{
  "model": "class-conditioned image diffusion model",
  "cond_dim": 256,
  "targets": ["line"],
  "num_classes": 4,
  "lr": 0.0015,
  "eps": 1e-08,
  "grad_clip": 3.0,
  "batch_size": 128,
  "warmup_steps": 240,
  "weight_decay": 0.1
}
Rows from block 8 of a small class-conditioned image diffusion model, named by matrix and row number. Rows with one number belong to one neuron. Each number is 128 + 32 x the weight over its row's rms, rounded and kept within 0 to 255. All counts start at 0.
After each neuron's rows are labels from the 100 images, of 14976 (inputs lightly noised), where the neuron reaches its highest value: "peak on" is the class under the peak. Only what is clearly more common there than usual is listed. The data: rendered roads seen from a driver's seat, with toy cars, trees and houses. In brackets: how many of the 100, against the usual share in percent.
# fc1: MLP up (model.blocks.8.mlp.fc1.weight, 576x192), inputs 0-47
# fc2: MLP down (model.blocks.8.mlp.fc2.weight, 192x576, transposed), outputs 0-47

fc1.405 [130  81 137  88 101  80 125 148 125  52 161 148 160 112  95 101 151 109 141  87 184 139 100 137 174  59 159  97 141 153 123 221 154 124 123 142  77 156 137 108 169 102 193 130 112  83  96 103]
fc2.405 [ 69  83  45 139 106 143  85 137 165  74 134 142 137 109  81 107 131 125  98 142 146 122 120 141 106 148 143 150 158 128 174 102 147 166  91 134 103 132 184 133  92 122 116  85 111 102 167 173]
peak on: house (52 vs 1.7); truck (33 vs 4.1)

fc1.375 [169 129  87 164 129 111 166 155 121 107 204 130 123  60 113 136 104 136  85 134 122 169  70 125 105 121  87 135 176 152  90 159 126 112 151 131 132 128  68 118 131 127 122 169 129  83 200  69]
fc2.375 [124 124 180 114 152 155 121 104 119  82  98 117 119 175 149 126 188 134 140 125 155 156 178 122  91  69 102  85 130 128  91 117 170 191 127 112 118 143 132 111  63 128 136 120 135 114  92 117]
peak on: tree (45 vs 1.2)

fc1.346 [ 72  85  74 145  68 163 135  72 208 177  97 106 102 119 117 163 125 169 104 105 160 157  88 100 156 107 135 165  90 182  99 195 139 118 152 166 164 121 119  88 101 127 141 126 132 151 182 110]
fc2.346 [146 118 105 122 161 137 144  92 187 152 163 129  79  89 118  85  89 100 103 115 124 108 144 155  92 116 156 128 108 169 203 115 123 156 131 131 192 173 108  80 157 133 150 128 169  99 186 123]
peak on: pine (27 vs 1)

fc1.455 [119 114 125 157 124 175 131 121 171 147 141 133 102 138 135 149  91 119 104 139 134 206 167 122 108 167 118 115  79 101 135 145 126  97 124 167 144 126 102 137 155 148 178 159 153 108  88  99]
fc2.455 [189  62 147 128  66 169 135 163  83 135 116 113 142 150 123 137 130 105 146 120 159 116 125 151 103 170 129 121 118 139 116 102 140 195 125 119 138 111  99 106 162 133  62 120 108 127  87 170]
peak on: house (50 vs 1.7)

fc1.42 [146 101 133 176 135 125 175 158 135  57 104 132 112 236 151 153 113 149 148 132 165 101 111 113 155 127 157 142 130 143 128 129 160 147  83 135 150  87 155 123 152 121 160  85  72  97 136 139]
fc2.42 [128 138 164 118 171 135 159 139 124 134 121 136 119  84  95 166  78 136  94  93 119 163 121 127 189 161 165 117 177 175 145 164 179 130 173 153 126 154 167 164 162 139  97 157 150 122 143  89]
peak on: verge (42 vs 16.1); truck (32 vs 4.1)

fc1.443 [145  70 148  57 147 137 126 143 126 174 113 156 127 161 182 190 176 170  79 179  81 175 148 148 111 164  74 104 110 200 174 123 130 101 132 112 135  98 139 137 167 163 188 155 139 143 152 181]
fc2.443 [153 137 137 163 121 101  92 138 103 129 127 121 131 117 159 141 151 117  98 134 177 166 177 163 122 165 117 125 135 144 169 116 126 145 110 157  65 142 126 152 180 110 145 152 186 168 187  76]
peak on: tree (99 vs 1.2)

fc1.161 [202 101 112 149 146 157 112 130  92 134 126 130 149 114 120 140 136 136  95 113 140 139 127  88 190 124 175 175 175 107 106 174 218 163 149 106 160 119 142  97 136 204 161 126 164  99 138  99]
fc2.161 [118 158 162 190 131 124  65 103 137 147 173 100 129 182 142 189 136 108  78  83 118  71 127 193 172 109 141 138 108  89 118  81  82 106 140 146 130 140 106 126 121 112 120 100 142 121 101 109]
peak on: barrel (28 vs 0.3)

fc1.426 [168 135 181 138 127 112 155  80  56 182 126  56 121 146 122 110  97 186 104 166 158 131  77 119 170 147 120 121 165 140 132  98 122  58 158 151 131 181  89 137 124 133 119 108 147  81  82  97]
fc2.426 [129 101 254 123 136 117 101 135 120 111 140 189 118 135 123 114 149  72 135 117 138  65 125 140 141 115 112 117  93 157 126 188 110 105 209 139  52 164 114 160 166 105 152 135 120 133  71  93]
peak on: pine (35 vs 1); truck (32 vs 4.1)

fc1.17 [112 102 125 146 142  86 137  98 149 118 105 135 122 148  58 161 142 117  82 110 109  68 146 137 171 117  99 125 128 196  71 130 115 102  90 124 143 187  91 129 123 123 149 142 124 118  95  97]
fc2.17 [110 178 120 159 100 109  61 164 107  77  61 138 147 137 139 122 103  59 130  75  90 173 136 130  92 108 138  86 103 162 198 118 132 209 113 101 176 129 143  99 126 134 162 117 170 118 153  65]
peak on: road (74 vs 34.8)

fc1.467 [112 128 153  92  51 106 121 146  98 113 127 140 141 128 106  86 139 168  90 131 108 154  91 121 185 145 136 205 145  99 111 105 115  93 106  98  95 163 169 121  87 169 167 100  93 103 130 151]
fc2.467 [135 191 120 103 148 107 160  91  71 131 170 107 122 120 100 106 129 101 104 140 144 124 218  98 213 126 130 106 165 128 169 108 136 144 128  93  86 134 136 154 124 114 155  87  83 124 122 113]
peak on: dog (25 vs 0.2)

fc1.29 [102 141  85  85 126 151 110 110 110 139 122 132  60 171 124 105 145 117  95 125  65 211 157 198 138 127 124 104  79  78 134 145 129 148 197 132 101 181 119 127 116 114  83 103 103 125 198  83]
fc2.29 [186  95  84 140  65 107 162 104 154  88 131 151 102 138 161 132 118 112 111 132 120 131 142  78 119 149 144  78 194  78  98 118 125 145 180 116 139  95 106 160 139 146  99 137  39 115 157 140]
peak on: road (70 vs 34.8)

fc1.397 [ 91 116 221 108 190 149 105 198 103 109 145 145 127  97 110 157 119  63 166 162 138 100 152 123 120 112  94 180 148 134  90 149 142 106 204 121 152 144 110  91 164 166 131  99 141 195  83 176]
fc2.397 [142 144 184 155 157 115 131 123 185 126  58 143 117  70 149 105 150 155 127 184 101 150 101 135 100 104 151 112 116 114 133 129 129 144 212 157 142  97 170 194 162 159 184 122 158  90  81 168]
peak on: verge (41 vs 16.1)

fc1.568 [ 82 154 107 164 208 118 106 113  95  77 122 187 107 108 143 125 117 117 169 156 120 119  79 138 131 135 166 111 143  88 127 103 125 117 115 136 156 174 118 136  80 108 137 134 111 102  76 106]
fc2.568 [154 176 115 197 173  56 122 100  76  90  99  93 121  97 154 128 123  48  83 129  93 143 147 163 137  69  95 129 103  98 150  97 116 101  85 161 157  96 142 129 160 160 130 176 129 144  69 120]
peak on: pine (53 vs 1)

fc1.325 [110 103 120 189 125 152 139  97 140 155 120 142  88 118 114 158 131 177 128 102 125 127 166  83 135 129 137 209 167 121 105 151 169  55 170 131 127 153 152  86 143 112  90 160 125  83 160  79]
fc2.325 [109  96  63 173 154 143 149 144  73 136  95  78 128 104 107  92 123 106  75 147 101 127 112 208 117 153  93 119 173 143 126  94 168  87  93 124 131 112 117 121 150 172 178  93 136 119 164 155]
peak on: road (71 vs 34.8)

fc1.98 [139 157 129 162 135 134  94 115 136 138 129 137  88 117 151  83 151 170 131 146  46 194 133 164 102 171 142 113 103 179 132  72 186 156 115 118 114  96 136 110  95 157 104 151 109  91 174  81]
fc2.98 [177 197 120 199 116 168 177 104 181 152 140 123 128 114 155  93  98  68  89 114 159 114 120 122  84 113 171 140 162 181 134 168  85 141 135 125 110 154 139  50 125 148 121 129 151 170 161  92]
peak on: dog (31 vs 0.2)

fc1.285 [149 113 106 181 111 102 118 157 141 141  79 109 153 101 177 148 168 142 145 148 115 166 102 114 167 148 114 152 143  96 128 140 110 135 133 150 109 133 125 111 129  80 169 153 111 164 146  87]
fc2.285 [133 145 151 174 127 171  97 134 142 140 139 167 138 123 144 170  86  89 112 149 125 108 153  75  85 175 132  64  80 112 122 124 178 107 117 107 122 139 150 108 131 104 147 119 113  46 119 169]
peak on: truck (45 vs 4.1); verge (43 vs 16.1)

fc1.229 [140 125 102  37 131  98 137 146 134 118  92 108  85  98 177 114 157 124 150 105 120 115 160 118 151 148 155 154  74 176 164 140 115  84 135 131 140  73 184 179 110 187  92  90 151  82 175 142]
fc2.229 [125  92 101  87 112  78 113 139 132 124  97 221 144 170 157 104  88 159 164 110 117  75 105 134 128 125 151  95 151 116 127  46 119 118  90 110  93 155 156  84 116 105 116 141 112 186 138 103]
peak on: truck (73 vs 4.1)

fc1.278 [132 122 142 132  79 129 106 119 157 115 109  94  69 200 153 141  86 154  98 129 106 116 119 132 199 158 173 116 134 127  71 114 129 137 126 197 109 126 151 101 121 146  94  85 102 112 131 131]
fc2.278 [156 149 118 143  94  82 142 127 120  99 196 179 143 170 138  94 111 124 140 123 176 133  93 134 127 107 139 127 143 155 127 128 126 141  89 168 131 170 138  77 125 132 113 150 120 118 139 131]
peak on: tree (34 vs 1.2); car (29 vs 2.2)

fc1.351 [183 135 124 147 200 118 169 167 108  57 122  90 185  58 159 152  84  88  73 153 113 120  83 146 122 151 108 100 155 144 112 145 120  94 126 104 137 108 148 147 175 129 106  60 129 140 154 138]
fc2.351 [107 146 161  66 120 138 142 172 107  99 150 143 130  96 159 132 149 191 109  96 141 111 114 178 124 120  73 120 101  75 106 147  99 101 158 108 127 150 128 119 166 122 166 159 156  86 169 158]
peak on: marking (36 vs 0.9)

fc1.304 [143 131 141 126 101 100 134 110 115 150 168 219 110 145 178 145  88 128  99 147 155 202  85 135 120 150 102  98 176 124 111  52 144 143 115 189 123 151  91 147 189 193 104 194 145 163 110  60]
fc2.304 [ 76 123 156 118  72  81 150 129 116 108 123  98 169 172 165  77 127 124  92 124 138  89 126 133 118 143 139 145 137  79 139 181  85 126 119 162 148 121  84  71  99 175  92  69 196  55 108 102]
peak on: dog (41 vs 0.2)

fc1.260 [165 135 121  93  98 139 150 132 146 104 171  87  95 127 149  69  97 201 146  61 103 107 156 151 132 115 182 155 179 148 112 131  86 136 169 146 138 129 122 137  86 132 108  36 134 158 111 106]
fc2.260 [120 164 168 172 113 143 144 146 147 121 131 173 129 156 140 142  95 183 114  74 128 167 129 106  75 194 148 125 102 162 130 142 145 116 139 137 143 167 109 125 180 130  93 114  92 139  99 129]
peak on: verge (46 vs 16.1); truck (35 vs 4.1)

fc1.502 [143 140 104  98 132 157 156 105  92 139 139 165 116 163 123 125 146 200  87 153 166 103 115 137  87 128 153 128 185 152 125 138 163 133  83 120 154 133  90 196 173 139 129 150 104 112 136 105]
fc2.502 [138 152 122 103 126 114 159 166  93  94 166  90 119 120 136  91 113 162 152 132  96 110 161 139  90 139 116 181 142 100 126 104  75 135 132 147 143 105  85 113 113 163  97 139 124 194 120 169]
peak on: car (40 vs 2.2); truck (35 vs 4.1)

fc1.60 [ 98 133  95 150 123 128 152  77 114 109 153 100 128  84 134  84 139 117  61  70 182 109 145 117 118  91 123 136 150 110 109  70 128 147 136 138  75 112  65  94 167 139 136 145 149 157 120 109]
fc2.60 [ 32 163  76 127 153 204  71 159 111 111 130 137 143  55 104 185 121 126 131 108 132 127 177 143 134 124 111 153  90 166 132 103 186 127 104 208 100 145 222 160 129 134  82 133  95 171  89 104]
peak on: house (29 vs 1.7); truck (25 vs 4.1)

fc1.30 [124 119 136 123 105 102 145 151 186 136  73 124 106  68 114 121 161 125 136 148 168 160  99 158 204  82 149  84  53  81 123 117 133 125  80 114  95 126 138 145 149 133  52  80  45 102  97 103]
fc2.30 [144 105  80  94 115  99 136 198 121 116 173 129 119  78 100 123 128 108 110 126 108 176  93 123 118  74 106 144 120  99 104 144 111 108 130 140  63 158 156 176 135 139 141 113 122 143 161 140]
peak on: house (58 vs 1.7)

fc1.145 [103  83 136  88 180 146 165 198  93 130  84 146 135  56 121  84 130 100  60 113 104 138 122 101  89 199 144 130 133 150 222 202 159 228 168  97 100  79 126 133 121  67 116 128 108 165  98 112]
fc2.145 [111 127  97  54 186 148 139 180 131 115 153 146 122 187 118 102 111 104 109 108 125  89 154 179 161 173 110 142 157 156  90  63 115 126 187  83  91 194  90  91 153 120 146  82  77  71 116 124]
peak on: marking (39 vs 0.9)

fc1.281 [124 149 102 165 115 147 129 113 105 109 163 187 125 111  82 113 143 111 121 134 135  29 174 122 110 105 107  93 112 194  85 165 136 130 137 106  99 159 160  68 138 127 152 128 144 102  94 127]
fc2.281 [ 60 140 121 127 157 238 118 115 163  99 125  84 126  90 183 105 136 161 122 115 154 175 142 124 120 152 159 163 183 194 121  87 111 108  87 122 166 126 181 164 159  79  86 150 102 158  76 124]
peak on: verge (41 vs 16.1)

fc1.407 [117 141 146  84 107  62 115 130 105 131 140 152 107 137 147 153 139  94 135  95 113  72 141 120 151 102  96  86 191 141 101 104  98 104 194 116 171  81 104  86  76 183 104  71 104  82 153 211]
fc2.407 [116 142 155 117  75  90  84 102  98 161 122 117 133  81 123 133 126 132 137 103 158 150 132 139 141  85  70 197 119 157 125  76 134 134 201 119 149 180 128 146 128 131 152 161 126 125 159  98]
peak on: car (49 vs 2.2)

fc1.543 [113 138  71  71 149  93 112  82 143 120 120 134  98 135 155 157 169 181 143 141 118 104  96 137 167 103  94 153 189 130 136 127 154 155  91 136 136 141 108 101  96 101  78 146 153 124 113 158]
fc2.543 [131 156 150 111 166 140 167 141 190 128 139 169 139 135 160 150 132 133 153 140 134 113 123  85 155 105 108 102 108  69 135 114 100 176 138 119 145 116 108 104 130 153 195 135 220 106  92  69]
peak on: barrel (81 vs 0.3)

fc1.27 [122 107 118 100 117 115 160 172 147  64 147  93 132 141 195 169 130  85 104 155 162  76 162 121 145 144 150 155  85  73 143 100  82 148 101 118 108 188 155 137 119 107 146 125 110 116  59  95]
fc2.27 [155 141 152 137  72 154  90  98 118  96 114 132 101 208  80 147 130 140 140 103 146 152 115  89 113 105 103  87 205  55 161 174 168 214 113 117 152 141 105 164 156 114 114 116 129 123  95 130]
peak on: marking (32 vs 0.9); truck (29 vs 4.1)

fc1.352 [133 167  89 184 223 115 186 141  98  48 144 154 173  99 129 191 151 155 136 140  76 104 111 112  90 136 141 142 171  85 112 103  89 151 126 117 128 212 172 149 157 121 153 110 147 142 133 111]
fc2.352 [156 149 141 145 134 167 165 152 179  89 160 178 130 114 138 117 121 163 104  72 106  97 173  69 126 104 136 169  93 105 163  99 133 115 140 117 122  62 141 180  85 145 111  50 128 132 148 166]
peak on: sky (67 vs 37.2)

fc1.78 [191 137 120 108 103  44 107 196 154  82 149 126  74 145 167  85  85 198 118 149 140  91 104 109 112 125 132 141 160 123 109 138 157  85 170  98 134 133 107 140  84 123 126 121 114 119  53 168]
fc2.78 [ 97 153 178 111 176 180 193 108 113 151 115 125 103  87 130 106 125 126 139 108 137 103 107 138  99 113 141 172  99 175 135  78 152  91 130 124 175 126 130 184 151 150 184 134 125 205 129 166]
peak on: house (53 vs 1.7)

fc1.468 [142 158 160  73 109 129 148 142 122  87  69  98 164 106 161  86 101 174 167 148 162 143 125 133 111 109 167 156 181 109 173 115 156 180  85  86  90 137 132 213 110 133 166 120  69 105 132 126]
fc2.468 [154 128 103 141 133 153 165 162 126 116 158 100 127 114 172 106 138  78 121 134 135 128 100  56 147 150 159  80 145 154  77 129  75 131 111  93 106  70 109 118 136 161 128 151 144 145 101 104]
peak on: pine (97 vs 1)

fc1.390 [129 138 113 134 112 132 111 157 110 115 113 134 255 108 117 158 115  98 120 138  65 182 148 102 134 182 131 152 138 113 155  68 155 154 132  86  96  96 137 148 136 159 177 136 185 161 182 167]
fc2.390 [150 151 108 116 149 117 162 147 143 112 125 101  71  75 110 165 144 151  99 152 165  69  94 124 108 137 161 132 150  87 101  97  64 149 119 133  99 145 123 137 135 123 124 151 246  64 124 111]
peak on: barrel (32 vs 0.3)

fc1.211 [ 99 160 129 111 163 147 148 145  99  59 132 112 165 131 151 169 151 126 118 153 190 161 130 147 197  80  99 200  90 145 137 140 115 153 143 137  95  70 163 109 137  65  98 157 136 196 171 101]
fc2.211 [173 143 166 103  84 163 191 136 145 148 140 104 170 103  44 111  89 148 131  94 108  99 142 116  90 136  95 120 153 146 132  92 114 159 105 111  57 124 215 178 152 161 102 204 107 153 126 119]
peak on: sky (69 vs 37.2)

fc1.206 [150  79 181 157 102 104 117 124 111 147 155 173 133 127  92 178 143 141 129 120 138  73 177 122 110 135 130 144 136 130  77 111 105 160 157 139 151 136 116 164 134 159 146 111 208 169 126 124]
fc2.206 [137 127 141 112  78 151 159 110 119 138 172 117 144 127 116 146 123 173  96 158 127 101 137 128 139 170 147 136 134 126 149 135 164 163 187 140 111 110 155 206 101 115 160 154 159 168 130 183]
peak on: verge (100 vs 16.1)

fc1.371 [132  81 139 160 171 144 123 177 167 158 102 178  97 131 128 130 117  86 139  78 189 144 158 185 154 130 136  87 135 108 163 146 145 159 160 128 128 116 170 167 116  89 154 128 135 172  89 136]
fc2.371 [117  85 187  65 176 152  88 151 130 176 176 198 108 120 117 117 205 162 132 102 154 126  82 194 143 107  97 108 114  70  64 145 126 100 146 139 108 153 116 138 160 100 112  62 102 162  82 148]
peak on: tree (33 vs 1.2)

fc1.331 [108  92 202 165 135  84 111  97 153 164 125 108 170  68 171  99 132 168  89 128 131 137 139 122 153 154 207 111  99  89 137  82 141 132 134  91  92 104 124 150 128  79 163 113 170 128 119 183]
fc2.331 [123 135 200 126 158 104 144  77  69 108 133 179 104  99 131  81 111  72  67 135 130  55 138 119 132 141 175 123 186 120 121  99 144 162 130 124 110 139 165 146 142 112 132 168 142 149 105 128]
peak on: pine (35 vs 1)

fc1.164 [105 105 115 155 124 182 103 142 142  83 124 114 131 165 143 129  86 114 159 124 121 138 114 142 172 156 158 176 140 192 180  85 187  99 173 116 188 160 134  92 146 138 142 106 162  66 172 109]
fc2.164 [114  92 151 145  61 133 124  78 123  47 158  72 128 137 171 160 141 204 127  87 122 165  95 138 169 162 120 146 155 174 136 120 106 141 151 138 194 170 121 167 104 122 111 151 115 146 159 106]
peak on: barrel (26 vs 0.3)

fc1.566 [126 110 152 127  87  99 168 150 164  88 124 128 116 106 145 161 110 167 123  87 144 123 109 166 118 122 127 106 126 117 103 201 111 105 126 150 118 145 100 125  49 104 104  66 120 133  92 139]
fc2.566 [124 167 125  93  77 186 122 157 139 180 106 155 130 104 144 136 161 134  84 142 127  73  80 105 134 133 138 110 181 137 102  77 140  66 135 125 138  85 120  91 186 145 137  94 119 130 143  68]
peak on: road (85 vs 34.8)

fc1.6 [152 123 154 141  90 147  69  98  48 103  73 101 140 156 102 101 123 134 111 121 132 187 181 192 132 143 115 184 161 113 164  87 172  54 157 130 103 133 114 155 111 150 124 154 136 102 103  67]
fc2.6 [ 85 166 122 167 112 116 108 136 102 190 116 122 142  89 152 117 106  93 177 148 151 119 128 112 126  88  82 103 163 162 115 112 139 171  75 155 138 143  99 120 160 157 125 181 119 191 170 109]
peak on: dog (36 vs 0.2)

fc1.282 [166 175  70 134 158 129 133 108  97 126  74 119 138 117 136 144 121  92  82 143  71 127 127 163 110 116 133 155  80 199 186 157  99 141  92 100  91 121 112 188 107 149 110 122 159 132 165 134]
fc2.282 [116  85  81  71 145 144 139 110  65 138 140 107 140 138 139 162  85  98 103 146 139 136 119 135 117 158  74  64 108 136 134 166 166 130 162  99 131 179 126  79 139 117 126 136  95 131 115 152]
peak on: marking (60 vs 0.9)

fc1.403 [127 153 115 131 152  76 168 147 118 128 141 148  96 186 119  86 156  95 104  68 118  96 152 117 128 177 128  80 168  91 119 107 108 125  84  98  79 157 172 157  81 135 184  98  96 125 155 149]
fc2.403 [113 159 124 153 125 127 104 107 177 138 113 121 118 155 109 115 165 152  95 219 105 133 128 229 137 107 132 150  81 116 126 125 159 128  56 154 124 151 144 112 145  69 121 137 158 130 142 163]
peak on: verge (89 vs 16.1)

fc1.189 [187  72  69 129 129  75  66 184 148 116 112 180 113 170 149 123 143 116  73 121 100 147 193 142 135  94 121  93 117 143 170  88  95 105 134 120 176 141 110 150 166 169 121 104 136 145 119 176]
fc2.189 [ 82 120  81 193 128 129 155 115 149 126 205 143 109 107 145 113  99  97 126 159 123 136 110 117 192  65 178 126 121 133 135 159 136  70 116 126 164 129  96  97 191 173 101 133  94  93 127  94]
peak on: sky (81 vs 37.2)

fc1.96 [116 164 183 127  94  90 123 123 149 118 163 186 121 150 148 130 140 134 163 147 134  92  93 151  42 154 121  76 134 158 126 112 133  77  67 139 160 168 113 130 123  97  96  93 108 130 116 158]
fc2.96 [ 99  92 124  81 114 126 145 105 119 172 164 126 138 164 178 179 172 122 119 149 121 135 107 139 130 161 119 152  88 129  63  91 127  80 117  79 114 159 111 191 159 156 159 102 117 146 125  80]
peak on: marking (38 vs 0.9); tree (28 vs 1.2)

fc1.509 [161 142 149 158 140 141 119  83  30  98 142 176 137 132 127 176 162 120 165 134 128 180 136  75 134  89 169 117 103 127 113  97 133  86 137  82  69  54 120 140 106 133  78  90 129 117 128 193]
fc2.509 [154 134 125 109 118 184 115  45  98 127 131  62 142 134 106 172 109 125 145  48 117 106 130 172  79 145 143 220 176 105 120  95 171 107  95 133 155 137  95 128  99 160  78 155 176  69 107 150]
peak on: dog (56 vs 0.2)

fc1.45 [148 145 105 105 124 107  55 166 163 102 157 132 144  68 152 143 139  72 133 161 134 161 108 120 175 132 137 139 118 141 105  97 102 122 117 140 117 142 158 163  84 144  86  83 129 134 169 137]
fc2.45 [146 172 108 114 128 121 172 131 161 125  81 152 129  84 171 116 116 148 128 138 132  96 172 151 183 133 134  81 158 194 139 143 135 118 156 138  97 111 141 108 150 118 130 150 121 132 196 144]
peak on: pine (88 vs 1)

fc1.247 [198 147 205 135 224 119 216 126 133 144 128 144  97  37 132 147 121 114  90 121 192 150 108 173 102 110 158 172 119 114 197 138 120 167 109 138 144 107 131 173 132 129  91 186 133 110 155 124]
fc2.247 [135 156 147 142  64 135 101 100 152 141  94  95 129 106  84  88 113  93 124 151 126 130 117 175 135 116 168 149  88 130 144  53  86 156  91 121 126 186 118 104 124 113  84 112 103 138 104 130]
peak on: sky (64 vs 37.2)

fc1.200 [ 68 107 158 168  95  86 140 124 156 134 131 128  91 117  94  90 188 140 169 151 136 104 139 156 137 147 148  46 124 135 141 106 122 198 143 159 143 103 103 161 117 121 117 121 149 110 180 153]
fc2.200 [114  93 138 130 103  94 158  64  95 119  93 128 147 149 124 124 124 113 114 126 159 164 104 136 162 157  94 178 124 131 164  76  94 174  94 122 121  95  85 149  45 111  75  28 108 148 177 145]
peak on: car (65 vs 2.2)

fc1.41 [143 163 104 133 144 189 116 192 160 177 134 136 109  83 154 119  94  87 147 156 112 171 141 141  87 150 116  95 105 176 108 115 115 113 118  65 133 111  86  76  80  84 123 161 116 146 139 127]
fc2.41 [130 154 160 112 104 155 116 166 136 161 137 143  74 100 104 109 144 170 108 120  99  93  95 114 146 136  81 169 163 148 143 137 142  97  90  85 142 197 133 175 186 196 137  89 154 117 160 108]
peak on: verge (57 vs 16.1); truck (37 vs 4.1)

fc1.438 [138  69  61  79  97  96 124 119 138 106 103  89 137 131 121 102 129 183 166 135 117  97 114 116 196 144 175 151 172 152  52 115 124 108 139 141  91 198 121  93 177 127 149  79 128 139  99  57]
fc2.438 [105  82  92 117 128 136 128  92 151 102 121 106 118 122 143 149 127 122 104 146  87 125 130 186  80 102 146 210 142 117 197  76 153 110 121 143 133 141 115 109 121 125 113 179 167 103 119 167]
peak on: truck (46 vs 4.1)

fc1.290 [166 104 126 132 141 106 137  96 102 150 145 153 155 151 153 122 128 111  90 107  99 104 200 160  90 161 154 190  90  90 176 135 181 151 137 109 138 115 192 117 221 112 156 157  99 130  82 224]
fc2.290 [146  78 140 158 144 103 156 174 115  87  97  76 133 210 125 106 108 112  94  98 108 114 114  92 101 179 108  69  88  88 116 163 165 142 145  93  89 112 119  99  98 133 115 111 115 122 120 126]
peak on: marking (35 vs 0.9)

fc1.129 [114 172 165 203  87 125 164 170 152  76 160 101 110  59 144  44 140 128 149 141 159 174 121 167 142 157 165 130 141 145 127 109 169 113  92 117 102 103 120 106 102 166 116  80 133 175 147 105]
fc2.129 [125 176 166 120 114 181  54 183 175 121 149 126 134 126 176 115 107  48 169 130 133 123 131 126 134 102  90 133 112 130 111 105 148 178 133 157 173  99 126 181 150 130  56 119 119 172 136 149]
peak on: dog (77 vs 0.2)

fc1.173 [157 118 133 165  84  89 115 152  88  81 156 104 112 109 127 133 147 101 144  80 110  83 130 129 181  79  96  98 116 161 180 119 104 129  93 134  89 144  79 134 202  96  94  47 104 173 169 209]
fc2.173 [111 106 180 162 154  68 178 176 135 157 133 127 132 146  75  96  92 169 202 128 199 178 123 130 124 140 164 139 121  76  75 212 100  73 160 140 134 114 115 106  92 145 136 122 145 120 127 108]
peak on: dog (46 vs 0.2)

fc1.196 [148 127  90 146 185 112 128 133 141 119 141 112 148  66 111  86 142 110 130 172 111  84  99 144 104  95 151  90 190 144 161 142 130  76 102 114  95 100 130 149  89  95 123 151 142 145 139 138]
fc2.196 [136 125 152 171 102 100 108 137 112 102 116 125 127  42 101  99 115 101 159  40 107 130 171 155  85  34 147  97  68 129  70 132 126 126 111 143  96 139 139 110 175 125 109  89 128 112 120 110]
peak on: marking (66 vs 0.9)

fc1.187 [194 138 159  96 179 102  93 120 105  94 170 145 140  83 113 130  71 159 117 165 189  67 107 134 147 157 103 148 103 125 131 180 167 131 147 165 186 168 139 131  93 155 121 130 115  97 153 132]
fc2.187 [ 97 123 157  98 142  96 167 110 133 148 158 103 107 122 100  67 169  55 143 141 110 185  82  91 145 133 108  95  80 159 138  80 110 133 133 134 122 108 131 144 123 125 145  95 114 159 193 150]
peak on: tree (34 vs 1.2)

fc1.323 [142  68 150 102 146 137 145  86 138 162 146 180 173 129 109 152 156 127 125 126  99  73  98 115 119  41 142  82 134 133 132 120 175 166 120 190 114 138 150 128  75 135 117 169 128 125 134  72]
fc2.323 [207  64 115 162 102 149 176 104 135 120  97  96 136 169 134 150 124 159 180 112 132 166 138 136 170 102 119 149  90 165  88 128 112 179  39 136 104 149 152 127  92 115  85  82 116 120 110 154]
peak on: verge (60 vs 16.1)

fc1.508 [123 109 187  88  43 104 116 195  87  95 103 152  82 104 200 142 132 110  88 121 107 148 113 155 159 166 154 146 107 131 143 124 151 125 131 129 122 166 139 115 169 139 101 164 120 167  99 142]
fc2.508 [107 112 228 171  98  80 112 201 118 124 108 192 120 116 150 120  84 103 121 108 154  84 103 173 178 169  83 119 104 129 136 160 172 171  73 134 197 139 125  84  89 146  55 142 105 105  44 110]
peak on: tree (51 vs 1.2)